Weights of a small image classifier.
Model: 4.3M parameters, norm batchnorm, activation relu, depths [2, 3, 3], widths [64, 128, 256].
Training: adamw at rate 0.0021, 27300 steps, batches of 256, held-out accuracy 90%.
Data: 48750 training examples, 143.4 epochs.
Rows from block 3, named by matrix and row number. Rows with one number belong to one channel. Each number is 500 + 40 x the weight over its row's rms, rounded and kept within 0 to 999. All counts start at 0. Numbers have three digits each. After the name is the row's rms in percent of the matrix's.
# convs0: first 3x3 conv (model.blocks.3.convs.0.weight, 128x128x3x3), inputs 12-23, a 3x3 kernel for each
# convs1: second 3x3 conv (model.blocks.3.convs.1.weight, 128x128x3x3, transposed), outputs 12-23, a 3x3 kernel for each
convs0.42 098:490500505500483456548513489497462516452479525423517526515548543460503528422442427532412401522435458457497491483549560488506578505482562545540468507524479560519500524506472541525484522537502440475565437467552508511560457489510510511494470484523477436438514471401547502488480454577540429576539486567512488431490535479484494562
convs1.42 095:463510518485507468458452430470483492468458487456496521503544591523555578507529540542523542433470525455465491526542489499494458494502449483515487522509478483490480546524488542575596600564537490363427477444456475551515500541589476516548507553503472423514520523530580560519466487497493494478503514460464441560470409502519477511
convs0.43 103:468490541481500505465474456498540534478484530496469500534547508482512525504511519478520571517436542513455482512510521525504502519497504489461479509471484483427464544479479537485465519488485473539540458507523501526527467553543438500492423505458499501500337359472385315443560476464554498417532556434528506544468404523440411499
convs1.43 099:437475539520471522565495494485426446513476468510483473501470429511530491496545496487397426543474423524508435438487506429472515459453507516513504519505496523480452512480491484487518483509544502460461567510442525496438477485474454447537434457592468456423497517454474522524512509463444505498450444478486487513508467524500433499
convs0.44 100:413479528398447515481458511534507452507479484469471576489460481510390472484468516423485511472473521547493515527523474496518528505502537384415543418474504465459500522508474544476525535518513523498505510527487502493510458543562440534532419497495478361474435444514488462560494466489455471473472456501493447489498466513508504513
convs1.44 103:470471499463457438486512465508446483515488480539489471577470384525494458521555554505449508550482449538566501512525514512509524527461506512503568494522543504499498531513531529501572492523533415427472531515460543489434476497498553552516550481498537475407486370363490403470439514511427480484440386460425503542477487481516502467
convs0.45 103:503515522541502502562482411457469515415435491446475543502511529508510501496531521462491489442511433493457509538532496500509479507471432541572532508498417424444429506565521548500526509520516512532510503498500509489515464442454462384468457403499503502487426438474487473529471527458500527438524529424472486509451467525482520553
convs1.45 099:482517558534534538488494510487489567490500554538503534505491445499513464467503474460503565450471490524502523484470496505492507504516507476500534508522542530563556536528536474486446483474476402434531488479496565537510542520606496525547490517495437504501422517529445527556433522534388484533449513498375428487462509515570522505
convs0.46 099:519472520546516491472477466505492516493500465480495524429466481457517557423506592551460499521472438510488489504511471505524513497497505557496492597540494563501498560510508521473466511542516448493484553513480585530472518470481537549462518484466454439465456461442512496423466498508483488499532462468573503516477501456432493461
convs1.46 097:503480503511496491532518498552551502536527459548535472524518544470424495426434470522569518500521464461434449527534533559526508565556491534550506492486433486486442476433452492474489467499499439425464478479524449456545492491479442479530478505579515485499490505486488545551491446477546465474517502516467442465461475461463511529
convs0.47 099:577541503487516544511545571450390429526423440513482445499500501534511486575549470523468445468475448373454509540532550501516538515540559508459425529520450510463468528465448454519487466529432511541527505516531510542535489463430515542505548550546466466504534463508584530451490476545520495511481529573487495504456492488544506508
convs1.47 097:515504500549507488561505477521495448503509487498527517545552522516530515536547506539559521479572525455536562554533446530477415542484463517481412528540435490531454443448513489511528502518508530496459517505447504504457471476510465447508484477517480472493535535518501520538425457501442454427477519483482483460482441417531478473
convs0.48 098:457516558514524546489477467481512527507531522481537520465536530467531548477443480503500403517500403461471443536444497494443484505479526527545486462429425450461513465443511445486516516478497482474494512476490514457477521454449504550522531516556537524444522495459492463446405475495459479503523508526521489430493471482567541508
convs1.48 097:582518554541484508511478458493539546482490535479509545494525512529504525503551551516503473610596528603628544467491557393452543430469534472512540500497521457500505496487545479497492462485457494476469534510502459464521512489494528450481485489474490558562488484426499486418505540454495508400463496437438472481524496504538596622
convs0.49 100:517497462531486441485441396509484490526505492504497501428475508480505522516459487527473461485430464423471537527510513456478515510476542506511492491473434458471455527503476534525546469506524508477435499489444481481394470518537440522519516496451489462492543481433572564505472512559442516595480468542478513500521551527541528525
convs1.49 095:531512568517498498503460426489507468504489500517519513522512513492514528531505504492461490530536500531571535496512489470468456479460498486475514488492496480497503463525532428499484413466436501488459521477462504491501480483476508522474449506467453430481502479488476476476508515437492516412494585543460501526513495503529522509
convs0.50 102:429404493450479561524529503452495465465506527480457508491464469521448433544519513519498458485555506512537515544534498524498477525503438521459552513496522461552507505504515548476448541532511474475491544500511511479506509496543494558534481531434567459515534503525486459456518526511498458499516535506476484428529519452554527451
convs1.50 101:454447480427443448410399421485540536494523522444471492498474511488490489550493451480464468521469473518500501470475472503485509521536559520489514497476480468473480461521484470495503422460425473493509508490443520483468520516470553527451553466464574535470458467435475396444508535451511537454499468429469515533500469491446470472
convs0.51 102:535532486477525534441433450501485506525491527515481495435390477453409422502435470508487466511441478445459467462476498479496511514522566504479475485441414511493508491469495493432494469450510528484484493466455443452475537523493501519515511477514468488460458441511523522535454471545442537543445528535498528518453468501532484466
convs1.51 097:567514515535490500528485461511530501518515505540508514529491500473472495487530539513533500527530472537534497493471495461460489481472473508510494491503510448443487388471514472555510455468479507507483518478463531491458450501495497485441521507476484510563451457513432450484498529406539565508522543481440495513508535492515494501
convs0.52 098:495529518486494485524477464419447507424475494496463469382447490464477508437474478532528482467521483474446427461458422460456402425435379480484470515499483492476456537509522503469486519473478467440426493451486446450490485539466514524473500501528485496488415452431418480404507500497448452453548534443494533564485546555518486512
convs1.52 102:490508516481512524485511529474458449500473411495434417473462522484471490502531504476508485495522508475512492406423351472511430416411373441423417458464396498481432553562560475520547526533536520527525473506496398428412495520510467476512483475486496485496478466488477463502469459540520468512512477536523509503488497493428423455
convs0.53 100:474477483512531484483524531533496541488489517488492484458491496522497522467450538523538524448469540516494476491512524492447455498448455443457438456497506520497485490480486524525493542580532498487483481466502490493536581556495570546460498437444507480462501491469457505502538449489486452422541546470494502520529516589551493458
convs1.53 096:479514511537563536417487498467449515504460484485473485439479553421476498403452506481545537452454500520496480508495487481483410488516486558477515479387447437445439558529492497531495469422429528513517519547526528514498468516492472542463495521458563591536470542525538521481499487441522517500534457453455499483515568483517521545
convs0.54 101:438504529441500539513534489488530506478511522480498472473515514459466512437433477451525546464446507507528487499472469545518419523511452535476494549526400564526460514496573530529542503543517513469464512487491509497519556514488495549474465445499514558522472440477504468434420475441459554477453478485564547448502501495480579568
convs1.54 102:530547529503508527440501536476492525528512561493501540528537504509575541454527503510521490463533549483512525539499495501510489472503495470491510511503508538476494474499533450522536403475484445425408427444436456468479528471489459397462494497505505506462548573486454503496525555434491516505420469553464424529476461441499524462
convs0.55 100:412511568477567558483511509493503514488490482508525475497537524521542511493523511481526541473507515494502476462525536482502516442475492512444438544541454504482479472523517448450483462488507477506540491487511519487489537522455498515418524500488556594514484492475497540474458460490445461490498518488535555470502476432456424435
convs1.55 102:464485516501509504528547509500552532466496480490507464522524502437514517457483487533546527486577547473504473458508546498486498540518498513556507522545502500531495550506518532491551492484530502456445535482490539523525433474573381451506451543578530541479599595519535575525494505471446489506458385454496486545558537567576547570
convs0.56 102:505491543522512517561484459487496504515450485529450450476521563486498515505497520448544524579503458523495495474434490489442469506506489419408451480503534509525489587590550574568439489510525505509508495489487546504425457505467456559535526509519444466464491504471529509514571491468544470410507513505488477486584462418520468461
convs1.56 101:527459420572451406491497428473501466478503492511507515497510504515502553457439496522498442510516499508507482505489440521494442548528517457500491466444501518492476484474476481466489472447408522533524578573509586572549495495487543513505586483554557471471521461434507518490486552609462540594493529575444466475436516498502504504
convs0.57 100:526554456522542453519494461483455422506486492500462512477410461480465451502439464477501463516524532499473505489495508503538522495542497529529490590560515511490498559525459512474466458494528470484484491504510549502541534505459516528455571594519506452488476486517528547568478455482489460441439448386576523523465515544533553510
convs1.57 096:553539485511527530520550521572586566561548538491513490473463454507487490529513511482487521497503486502531496502476499507460455512457456528545513491501485438444515466465458469461445470436456486550580487539547399433471529587499494531457486414406490441440510527532513571605516483457495462433494510507525584544493512510434477500
convs0.58 102:443486506462510508485544539453378506414353546468470560565490476499482467465441474546535534539478507488499519511557530474531494503500480515524545494511524466427462531547551462478529500485507418447458459474461517475483535490435477492472439468520448456503511465455515530477462493515450479529494465524551487495566494512505475535
convs1.58 104:518518532511507497533515481489474501496500542505513515451457557483492496521499476507514519497508535482509531388492520467506532492500533453420476478492520507483530522491479571503429509450451461432451470437496501454462463514411460499442468433455557513500492426419458487435401462560465504542490473485490523476468507536490458478
convs0.59 099:532493484518523501506541551469483523463494560446415475477442507493435506511423532498523552428471525442485435514537521505533538500513525500541526503506502567574498423503491483553521457526502505482438521453483551517513576508522602570494542495488497474459437415480491464440488491503451491538475504501494502540546539510576538489
convs1.59 098:469504475484502459506471454508546536550556542528535544442474536411491568412496557527471469516450455460436445550513522495532513497552514529530499493534560493482541466491533510556592523547568554494463493486497480494548494526511543540478498475465454475530466494494495478489426451447485513524488502497521490446478513428480493450
convs0.60 097:546517489511490491447473524512524465512503455498486456492494482520567529472451467446473472419490484449464475530540594492503574541522546517482459452483455538512490513509435497537536547555534547507488470528518532558553495495498485512495509534516500487455564504447512476493510465493537493536575506490487442455471478507498490543
convs1.60 098:458460444413413453458419452497464477524504532480541534484556547498574543456527512490499491516569550534554502468490475475455467480526532560514453544457409456448487528542576507498536473455490504477442485458418464476460456460544446553543525612550428405421467459485473484486469468496492447552521515513552479473519439461497421468
convs0.61 100:548516522503503496430421474557542466544468519473479498440500541488506584549516539532491394477447489465519493489454434468493449405426493438434461507520448488467474444488470492585527472499511536480533505464521411408467480493516483491489486465557475508506479449458516485472468519480452541516409474513525505420512512505551549457
convs1.61 099:501408467498468521504520493417407451505495498555526557473454493543468508529452525497492527490550535501573562540506513470433508478466539518492500433481525452502539459487493486454476520486468496482479518457451560474502523386443519483507517488492497450511514493481550543463550498542528499439470510473467499469452503463422481460
convs0.62 100:487517511518503484495446503505507476530497476493441471489454406505425499467486494449509512502570556446424504463472498522526499586564505517474532517499551558510495536589488512518426459444458470487476535503458568480425514517522519494501455482464506502536477514519491574549550484468456482482443516521530518513454537564490539533
convs1.62 101:492479476500502483516512479466511475511522490528520489532492484436445461419523479500523534503498497543544533479465503480488507513548536505476467558532466559551500485502484513430445473429453486487489482509516506481503512531542475490504502456545486458468497471486500526538535551515483557566503533560525515554494479557478523524
convs0.63 097:503559527513536479452445512497455438472436502450498485499486479409419457366456568533457485547473450501536423502492485493495508506480491451461493499504491486490505433504570432511507376430483485483425526508473493488497562482477578474421579487438498504465491516472476525477459445445481434471500415435534507567533490547449480511
convs1.63 096:544586510589571482547552502518523503538478438505469436531484478525448442439423441538498461506484427513518457529507479549488480545511501501487494546454425597484447522515497492536497529545539556528532587544514542507476547525450519516471512471496532486434510472425499523456459476459507514470420456404518488504482511502507514541
convs0.64 097:553524538546512436517465472489478475462444455479485491448481544433397475483476488450442459475463494518443463511510534511480520529498481526543518427444471477460457482502469476538477438494473536482525535496518488464478471493469510468488544458465435510530477524510516536461437446464490404419581546445417446417485445446512475465
convs1.64 099:527583524500531498473475475531532537526537538493501490533507473510510496468480516551537560532486503501472509527524513484484516474469480536500475538538502479464457495460493525464484555519553487504591440489529466502542542621566520537481499483505543484470543509450512519506484408416564474469557539456527558541464496491490529498
convs0.65 100:434465541484475471508489468474470487525476495470470494528489510530511476528448556496496534550520506477462511395468437498497450521500470480440490540521486508581499547513453512460447461448401471472494541519465517537518479510490540528533457468517516490473456464469501528490541497490521528477552518478498494499497453496477456469
convs1.65 099:564512449492493444436475439530503447573501463540467434528484445448429522456511537472460421520507486489451485470512512506512478534499503521472464606482439578507534470483426576533497535485517515516515538492441514459459476469488489433454517497467473506539472549546450504538495457418491474453527500507523549493548507462467480507
convs0.66 099:462490441476496444451544501501534447517503463490494471496506506563479440576534457562549499529476448467381495502454474487463462486492490539520452476501514499495502398473461498480501482471553565503467499496481500553555542507492489453470505447466478510470516487411590570496524509534492530591531522584413442482496485525530516546
convs1.66 096:590510429597550464520513488546504466518511536482519540473531539500509458511500466399435498415458482473512520560512459511438403501423477495547477504524490490487517451457481541474411592510462481540519478512551447447550523536519469491509513457504424412471482465538510544513514456473574500433506522484509528449506487485501489555
convs0.67 096:502593561520533521492476470545535459544545447496466418449436464450448455499481476483488516542525473557478456516516534499491495503494467509531543519567565544578535470518482467477471455515490493526535512496514517475492509557571522511558484506490481468466541544504548556537502534523483486510508489512456474469534545509492526468
convs1.67 099:549508469510504451492486459520542532527529515538546516448435390468484471484542535530526482476457471402465505434457545448441489500491487467512515457487527493480495524511451483451389525498467481526515443485474404423413534519474474479410397421415509477449546555534563571571481516447527503419496508550511504495475495492491480468
convs0.68 100:419433467492498513489498450537490428519509484499461488429464499537498463513516490603578482544580537458462529487481493492515507497526501572499528538512520488550490547527579512463485521509487539510468522526502521562521561551435541475481482519513510473466504503572383453441444499505491496443536539443582495417513506478483481537
convs1.68 102:582526459605520506531485511553546546541536510501482471475529506457520503474513524429522512405491564485452457525446473550483442513469458505532497523537503509512559511513525563557535484451491498513509473480492455473431492535519500482560474525601515531501502512523465471522520522459533517496514445474502516533488504528454503512
convs0.69 099:445477486474495512478477506416448446382414367411371426486538589490528550459477452498493506432499497469472447401491511430480486409408392440479495452491535476516553563511523565488490587491485436469516432464465397446469439492499459485462478512516475517493453501479441476478449552579496493502553465461525494506487497466504494482
convs1.69 102:418458540447501561477531583467502508460481453462467447502472484474484532485486536490506516453485510403431455418553541428555557367496512420507542391497498363438436546568575471486505480470471468507538451517555365460514463467498471446452510490505511523519493521518471496504472543604465497551471491522478507502489512515475479490
convs0.70 099:492380393574487408534535491509421447498522477469540527445489511495478506533509463496539462455562514430483524469499526497526542530527504552526497508515471504496493571485486545534522497532579516462431508501423492527524503514445530460421494511480509492521487481527545512479456453529470537524485543552539515440452561509468525512
convs1.70 102:489477501494457529453487524482519527469554547422520491500528548472531532475506505526543470469548525471473472504502518487495522516526566431477480468494477540485461465474498540515498481490466434424514410411465462489470502516570467510542512524547464462441496477448489488512567486424532462459499433444388453515476476504493515515
convs0.71 098:557435407435480503470493543517455411520541448506530467470513539507528494544549487504544459510488442534472446509498519503493488492456423542533501517474483487441458544554537467560560482511466527426380474459457478504536534509419477485581487578567534524519564534487489442453475498489490516459497495495525499470476508555514515457
convs1.71 103:563525467557493453453417527506496536533512551547495512465503510513566536498483460534501483502516501491502459562467522574487560546522511486513534542516490554504505483414508466485521505512510514482515517466470453423445546464416493420448413464539520499494441461470551442448497526534444416524453449505518485466481463523456456505
convs0.72 097:469490462506542524485540538604529445559494421476411462473473452507509480559575498523513515478472473401384418495493544534515502532526486496514559483545558507464424531515486482519554499472498531540534528533495536559502476503539475535522453464479603543490556549504551529504533470523570482524567497488505453483459425534457429529
convs1.72 097:455455467493501526532538519483470493526474472546486451447475504455479480479523461498475468512482470497507496561480497530469505531467481493537552462500494535493511442452499506501494519472486500558536523502506462444438489445430442395474435414474497486497493467491546497500429483527409450506451440470526535547514508533521506513
convs0.73 098:537478400489503522521528525453458411435444447439462492519395450513457481470516521410467466382419438445456439487552542471556547492508523538516525534533546491456515516511519503455507477484480491491446534531496518500420528537574437487485359445508505530540515489463532506447529546588460482558503496507506497508434467501426489531
convs1.73 099:480546570468515545456473478476528524491514505473522529584530520548487478520490513485469507498478485450489593520533563556552549555500504504576599479508532446488508490417435527434483525439470481498542460483538428383418504508520450505578453466543442441509499459464542479450520506439547532454487464473466509537473513542429467544
convs0.74 099:427471472469468487536481487454469496456453408494470439501481502423455546545510541471447454491478429534536478455518518471463480574500454531558515532554547500525519498530535495550487456519517459491487430493520367432496467508473499491440498503520527588539496469459532523498449517530478506563469523538469509553437463498531488481
convs1.74 100:553538520552524539505496482501465478498489457553533510453499503507494496557528550488468464494461421488526505506483494482475475487439438520516493537540497531551495499521535444536510482498482449441466509503491533508498419462519474523522536592525483466500509491502466471507511540523502519470489494472466476501487470495566493446
convs0.75 099:503516507483557507473455408468538469482522470424428458551545486523518460515485460464551500498512461436407425486496487526488455511501451441450463488421476526479479410424506444479496457475506486505486504515526546555547432509479522479471488475472494570522467530433517521523472479484524521491525560486465514431486478502447469470
convs1.75 097:444535482528502451524491463496501502530515512486484467540455468502459451443459469501548555487482500484469520522454465510483469489498483526518512576551534544526476430503512511541514489501492499538511460513516428487485520508441457463500390444527513470458490574562456585565416454473465458492473465509488532525499535526497542553
convs0.76 103:409455455427485432480495529534486501524500508489499508528529554530560535464433533497407465469423487471481475471525521469515517497497499453445392453453475487483511467500515433478494511469489536511476525509499495482507504530459535489468537430497526558532552506503444478519446470468469467452535455401455475493526589510559572504
convs1.76 102:487482455526533526512516549536469460519489537463470518497469463542547469506468452561499393536458433456498529495506492480467487482486514488529566489530564574630614492477430472491417491543479529465468496456474419396461535484448493511516529505493507449397501475476481461448535514498534563488514568504530439445442457448401371459
convs0.77 102:525513440547548431511493427489485498559493552531555490486481504507436493510461419451508497515535474469513479493509518496493502498455431519460427540551431519490445510557474485541548425545553532521485543550515549527503465517434472500396488510467438474461499486433528493444520525563483534568468501470489499376501544446471573487
convs1.77 105:455460491457531546506577555509519557470531538431512551449507493477537515467491498492502511518577544463490486516491468544494490567532522493461489539525493509544538501508526553530525549478440479491505477437473484454489531452528542492571518519528467528490477532480529557506470504487426478471479471457511503476472426443425381415
convs0.78 099:478502527466487485464469489451469466488476464568561514541469474452456444418479484481476564548468514594561546491524548443482513424406472469504524467497491466390440499470455493432478527492465494549523440534532394456508525549483473492523473500570452418436497467428388484520459478549486495547527477483421491521467404475446451489
convs1.78 103:527503510423448512417484523459545542461506484429493472521534529513534499515477460445514536492504532436460445490492517502502545521510574585541517509480479457460522540521440492550516448472493505438403511539432577562516523512457537527456460509508451467473460471493523510531504509512492460553538468507514471443529441486528409448
convs0.79 101:503366519432453594483485528521528484447500511426449473496441441485478523510504507476562487476541495539518521494494468508518495534555538493489513452481566441463560505487507424399504390443484491501511463491513503412488466537552502547452428401481424413487452481500445472486570498524502412525439523593434491479494508497532462464
convs1.79 103:490399474529470444471487470458480519458476494484490529537583457590564509519468567520498484551542553518492520526521535491459470517462433473507531450475490533556494524461459476485533477516523546577535531526516518496512527513496553519444506492468571538385554528418524445429563543528493427479501472496487468515476512554426497590
convs0.80 100:504459482477497533472493582368435349407425395405409466461484497472516480503511467411484464421462467434393470471517544431500494380420399470497519500505493500488486588525473550503470554495480458473566514502549495524513510488473493467480490485493471488477532507487521469477481473540520475506459461454557542498480479474504501552
convs1.80 100:421490528485518519510515541457441441421432463430461487503541549463500540439467528478462438464496487474502493466519539481542541493530534415493491415528529454555567549511522551497486501450464445492540450534556424500531483493435487510477457478484537532534524535485511505482453494508466497485464470452485501497521527505522543513
convs0.81 104:460510472509539424505524475531470466466463481492514486453498467525534480525515488471457481426441512470450416514536505510529485461530505549570503560521464523480488468541451457566516426483497481467488528479475523482476555540464543526424479481428524458447558463412524490467493520465484520518480557543547437454527516510503480463
convs1.81 098:499511442560556477566555518381481486429501478451502481449483488497524498509487404538544498546552524549501494458461505485500561531578592466501535492525527517481509505482443465485501435518537411509478482503501499504470552536505500465474476504516469567502508604533516556529503513514418471498504513451545465458561525487522546519
convs0.82 099:487489451482476470454482446492460430485514540464478535473539444450473468405467499515522499505514594477488535518536527520531534495510531441527523460549555514582534506538501487528543499470485514498441527505501546508533524552473550565475517436430452440423417427461419448481490515537485514499467521459498412460470452555438432526
convs1.82 100:449488496461519485509546555533478437539503440487502461500522555442530589457548542542509486554479393506458445463477479470520472491486423515510472552524463464484486501500477512504497532490505458504486509522471556555427448496497511519475506505485496558496512533501492460480518505570495472470485485446459502520471499485487441436
convs0.83 100:483447416497525490460478487436436479383437523486482492559447493578500473529510477413492499397436451455481428525530538502503539509507543496530558496487465481472483491515489475504493513514479445470492529515529514497538509499519475479490457495519437501467415501494382446428514458527515488561520492543547499469469502487449488459
convs1.83 098:453502510427505513498559555444435415518471466519502486517528493552520466493500516515556498470493500457483495430415466526481459527508407447405466512442466520517506452494544486532550491479471506471477529472501527495503445468462438463454468460506502497507425502540450531527374519543404480570502496554525517476518540536521533527
convs0.84 102:460410445503459521489503490419438505456461553521545586545518439549479519503503498444471538469474522458524556464434461430402410495428421512506467555499476529438454553563573475485481487501480463454451419455490481498540531433473539551496546550516521508472620545517564492482564458426484423417509461503480482437536491529505522523
convs1.84 107:517490476467467472493484487462473458518483433498488462509468458526479501531502482504513487495469456474494475523459495492472431511482504515488487487442416469455425507535512507480496462457470493523517476524528497554544484507535500539486527538517485475453500440482432425466532508529484432485451392500452476421502481493550503516
convs0.85 104:454452469509479454546529501452469574443414544432359496470429534494484518486495508542545483524489502488445480525526499503543501500513513514467403479483502444464535363435508427457457512456476530452455526463458548520490458517506552589532530526510484486506464484562488492543510559556436519548458494523453412444522473516553531518
convs1.85 105:387425503483468510542484504414455511508503523559513525525553515494518540442527584491510540515482490523486486525530534502556559560570582446466510429445509521424475481463480544533472513526487524510464555533504531511515441428498524474468535484501470468470472532559470533563470502535473510508443493472468499495488499440498504428
convs0.86 101:496531540530562514425495509508485471447399449510482467538528523479494516483487535563514406461467520538574486478548524547501433506430345448430517415464504449488504372505481515509462474462534488496511507528491402456468550483449564500474491457527499482516472465502482484487462541531538547493469537448523521482500529446461481447
convs1.86 095:494518555540568506581581491471521548474511536528529531586534504530495486470478491518526538484492518459457517488490513525506570524530561483552581520534543537554562485466405484528467483480427419446403519533512550569562525498518492521509491518546506496486535486431519524480518526498511508509489534522449437432470485485473524553
convs0.87 098:519541580539570527470505457498517503518488554517507564494426475439422466400394532477445464508442512453531606429484535430470533434531585437472465428454475490462481465497461518475502470509502581601571553532493538485449492475491488490549518505483448503548438495584495495479472496505471488515501507546534537520525505526500517542
convs1.87 098:530484475570528494552518502521500484509520503478486452525469507506449484442470531497488479506452434538488454555512530487478465471453469476536540501568547497545549546514505596569559504515558539549508491483442463475454540577556589544491521429476552497509501477496469499486482483407507490481472519482492482445479498486470503505
convs0.88 100:422488492406493491472547522421460447483516514526518489550530550495504490521465495468479505469482502476483494500506536492488511504481455554555499510497440504511510478542518539510469477426411494420446519465512549538513545514424514477479486491509560598513515472440490435436478547549491527497548526465496496469510449487481517451
convs1.88 100:555545492547489463520506517498452488508504543448465481479519495535583537531553494532483441539478458499522523488534546503556558504483474491471465508460509527536579505494531506522561506532489503474516505525587455418515514507511376466490465575554570506476523527485524544462464497494462507532446505526473495516470542529525549537
convs0.89 098:495450457497447449576529517472446554517478485513545482531502517493479477498539450531490504542540403517508485502482513504488465498504492522480471535494429517489472546465464479582526461454445454417486538456478517543544508420425495447512497494553532578505496474430542543549452478474507550461481485402553482442541513461531487457
convs1.89 100:486479466497462446374365506523466462497462497461479524462528490497519517489465471549528511550497530577521528532543517562454499489397431496449464558488469546504531460427389532570538591532501545482504531423452485495490526528533520493533572554501415499499418475492473522490490536531449488521536505518485452515493515528478494487
convs0.90 098:523564516504518473467455527501498526539478509529527519509503507480423571438424510501435538567515480505563501493539476476549531452483510508518519533497471555476452478498492465530526429483479470474474518487461531529493441510512540512501501507441459460513500510441475553479507514503481516531449447518507404547540462533465530532
convs1.90 098:470442540465447491453500505558585549560561542549534518521546516526504478480498526451458478383407397515512467487514509507505553496515554502527507488491509504509506495497521497475556455488537492522469527535481565513529467528557449435522514518525457466581445424587525479531506531461553527589536499518443461442425467501437544557
convs0.91 105:501452487484485537487513562401404427428398450389396520479465489496499511524477461434461445468513461481478529482475501417449486403435479502510487371462467414493551545528538536513490527493521457478468507482461464439491503483501474515532466489481500518486502504526492442483516465533561452503468478490561499470507486489464493557
convs1.91 103:482505508480502502497490518457452437413435497419480530508507489515481505491434510504514468479494477463474514397462506430499519455520559437472530404480554467551597556536520577536547523488524425497545458468506474448471424497477454471459424421468468506529457487509490477436513487459497487476468498475476520524482515510441464462
convs0.92 101:509477438507478526460512544431466509488539539493540505509545537487534543539540538499481480498538569523540517505543519449529522439494464529528451516446437464439459491522502477501506421452410548491435594534500582511517488449479522451473478470453486536545558532573590565489418493496500471459473460455452484537415466506442488464
convs1.92 099:478480473459491490452464516510474421535468437511524477503501542447457517544503538514518473558470433537430480498500488584530515537531474516477451530438469528543542514546513561501488589502454523497533496510554487516529481480528449539530428506524511556541493465462500404444517498501535518466519501474491502540462547538507526473
convs0.93 100:464494546475470452445431481443448390499431419476517513482512528504554554419424499548507469533475488483463565499491473520496474460451448541506497517453420456443454444408442438446478477496488456488513473470503458435522468484491534477463544538448413461466451492476471448453402473471471469436578510411511422424452404492465488521
convs1.93 101:536555528475525535440507551531526504506520473459463446514550548467533546475510527531536541525543522451488462528513518492488435434383366563537511447460449387386356489466492507510533569526529540566563461507531400450503502557494431501493474484522547530518555527522510545540436499488482511464538508445506501489511509496450464505
convs0.94 102:427508516480527490450497467540547512465480492428399407495466465516498481553505490517544499506492509480495487468488512524474496527487504452474510479552555455490519520563525516527506495489474522498504466476481450421404456505500464531467467418451541457486526519509448500501543460481540448430508524496464476522492502497486492437
convs1.94 106:498456544523492493474449429496456480563576544574574539527525498490495496496532515468486547473529559469522485490449528481461523477475545493469487510545455534546477444484473418462495484458464451445471538506462526520519451468552501464477520478508506486449538449451549460500517518466452407475459466579460515546536496509517508504
convs0.95 101:546545504484463523474457481465445510493429542548575607471476483493516535484489485479481456570535494560637578458490472503502477518506467523528507559535511466443489537541515510502516545498512416426532434447481445475518509480485453491430459410462431486519476441502409496554522509508463508507451427445586545535493474499495517545
convs1.95 103:397482483431475526406503565533547500509506521475467491398456525535456419522533443508533488561505506507476473502482518488488512503431435499517511465430448463440436557495461532499446489491462394387509404460500501453445441450560489537555456505526524506491486432458479492485531454335529533405526542510445488481478519500483485526
convs0.96 102:517504482464478502451436512461491415472484424394441512454499535497523531517481459496545526475507463438438489390423384448457391410405331453464480483496502505519522598571591522481524530492518477483483486480488469496460465509497479517512525564515506545479524543516468499523464482406509531421451499431553583609476493527510517535
convs1.96 108:461481533492512549511542567531460428519458411494454400511500486491502523458501523518507484504511512472508493366420382482513446484509432419412380478494427478491424577591605533534549502489504481513501474519513415465481428458458497503481508515487545511512498483462474460456463501555468497511476491495505523530506523525453467482
convs0.97 103:477479453482487473530512495507505474560512454513478503495508477484467458539475512516476601500479537468451488520502507443489541454512555454527539500526501507518504512510471490491473479510557427493510509539467509531483484482495493467483474463491574513467488493541499533548557471461515474494502474509503457506479444542486486487
convs1.97 102:525517472492514449449466414485491438511473421525469493489439397506462479524499503466448467508490427512492444510512487540503451551476515453452408535466406561478525443479474512522491531497525493560579517543518473464495543536554462480471435441442464557501441492516500496541437498493492449495524476528482560508473414471491436514
convs0.98 096:419488538431488524455447523509503466512487528547455532542522484475515500453480434527493417509511453615487434486503519479512487512505511470485485456462457475467516511532530521511508484503479430444560488433545467412495535477512491427515467427508544450475499452454429477494503484476516457419486439441512458441463444528571471561
convs1.98 100:488450509462458505548519476467475519497501511424502502426496548531538543556531492483437474511553485527571512449475499467475519512496527523482494503536505503536493491448519504475484490427439505516507566508513631505533453481470484457498496439464540534549456444476536557442500473517535471553477454520487434493510475493537495481
convs0.99 102:541526441493477459483476490474477407522519447505549519567528511505475538518482407529496464557536477471499470490485468495473468488470469393503536402507570413466545485431487502499533438535512493492472474520508522559515463471428435513496462488494524519495491393465470476470482445464480496480482503477472458438518513469439498567
convs1.99 102:494505543525549550518556559484459496503517520464477458473459457477419416401462413533468447504452464490482475527567564546566547501519562456439429501508503563561544512508429573510448472437434426530558482536557461495547515548529456481507498446467493487561489424545503421435491519455480503459481470475530552500502580601445555575
convs0.100 099:382457525406446497426505503430394507415431526487494575395487535470484502413405427488459511507509541539480506494522534458534525448497488516503529497479521417456522490494473542518501547506461457442494449463467442466530432507543493561498521500466476550602502477493461495508479470533447477545471417485532538540542507534547467531
convs1.100 099:417408454390471541407514562499519546436522527471495531515503527623509460560446429497500513466470496430483521378441505378484535440531570393466581324486582405485575532527442520489424519476430474507526398506524372414468459485434455516491518509436529515490546518461505538449537498472528513415494476441388477474410481504397460538
convs0.101 101:525489519525541523499497475480494440501513461484483501467423509515490510512484529405497500431537542458489482528513461523507470528523504436494464479525518559538489469511434543487441481442510453509438431504486443484505440505498467462479441508512527518541401457528447508549484508467540506497574535495382527501410514525484532510
convs1.101 098:458490495477504536488465505489514461487551466509539475541543464442465502480508449455485549489517524548577532514489487499473539443519580531523463555535498550481469464459512450429431460476471503541525488552504439482483531449543522462567516509581479532529428505550497505492487488482464459507459509529494518455509504455507509467
convs0.102 105:469496515505483515513489494398493502451497509477478520489481454492515473489540513449471426483452452489515493453347400488406420498419395436473499478462458452521527545505538518439523484432519457459430494484472478461467561468515537553551527570577508543509497467544466460493527475447507475472528450463556486569519506528523507537
convs1.102 112:445494465456502493504515511434415463464468484472462526492464464494479466499509464553540532501491517485479488438396483485434453482398474421391494467405465452448532480552563441510556399479526534502519558510494555509489501500505546510478542502468488517508459483499451452483494526539468496539435460574537519425533521495528469479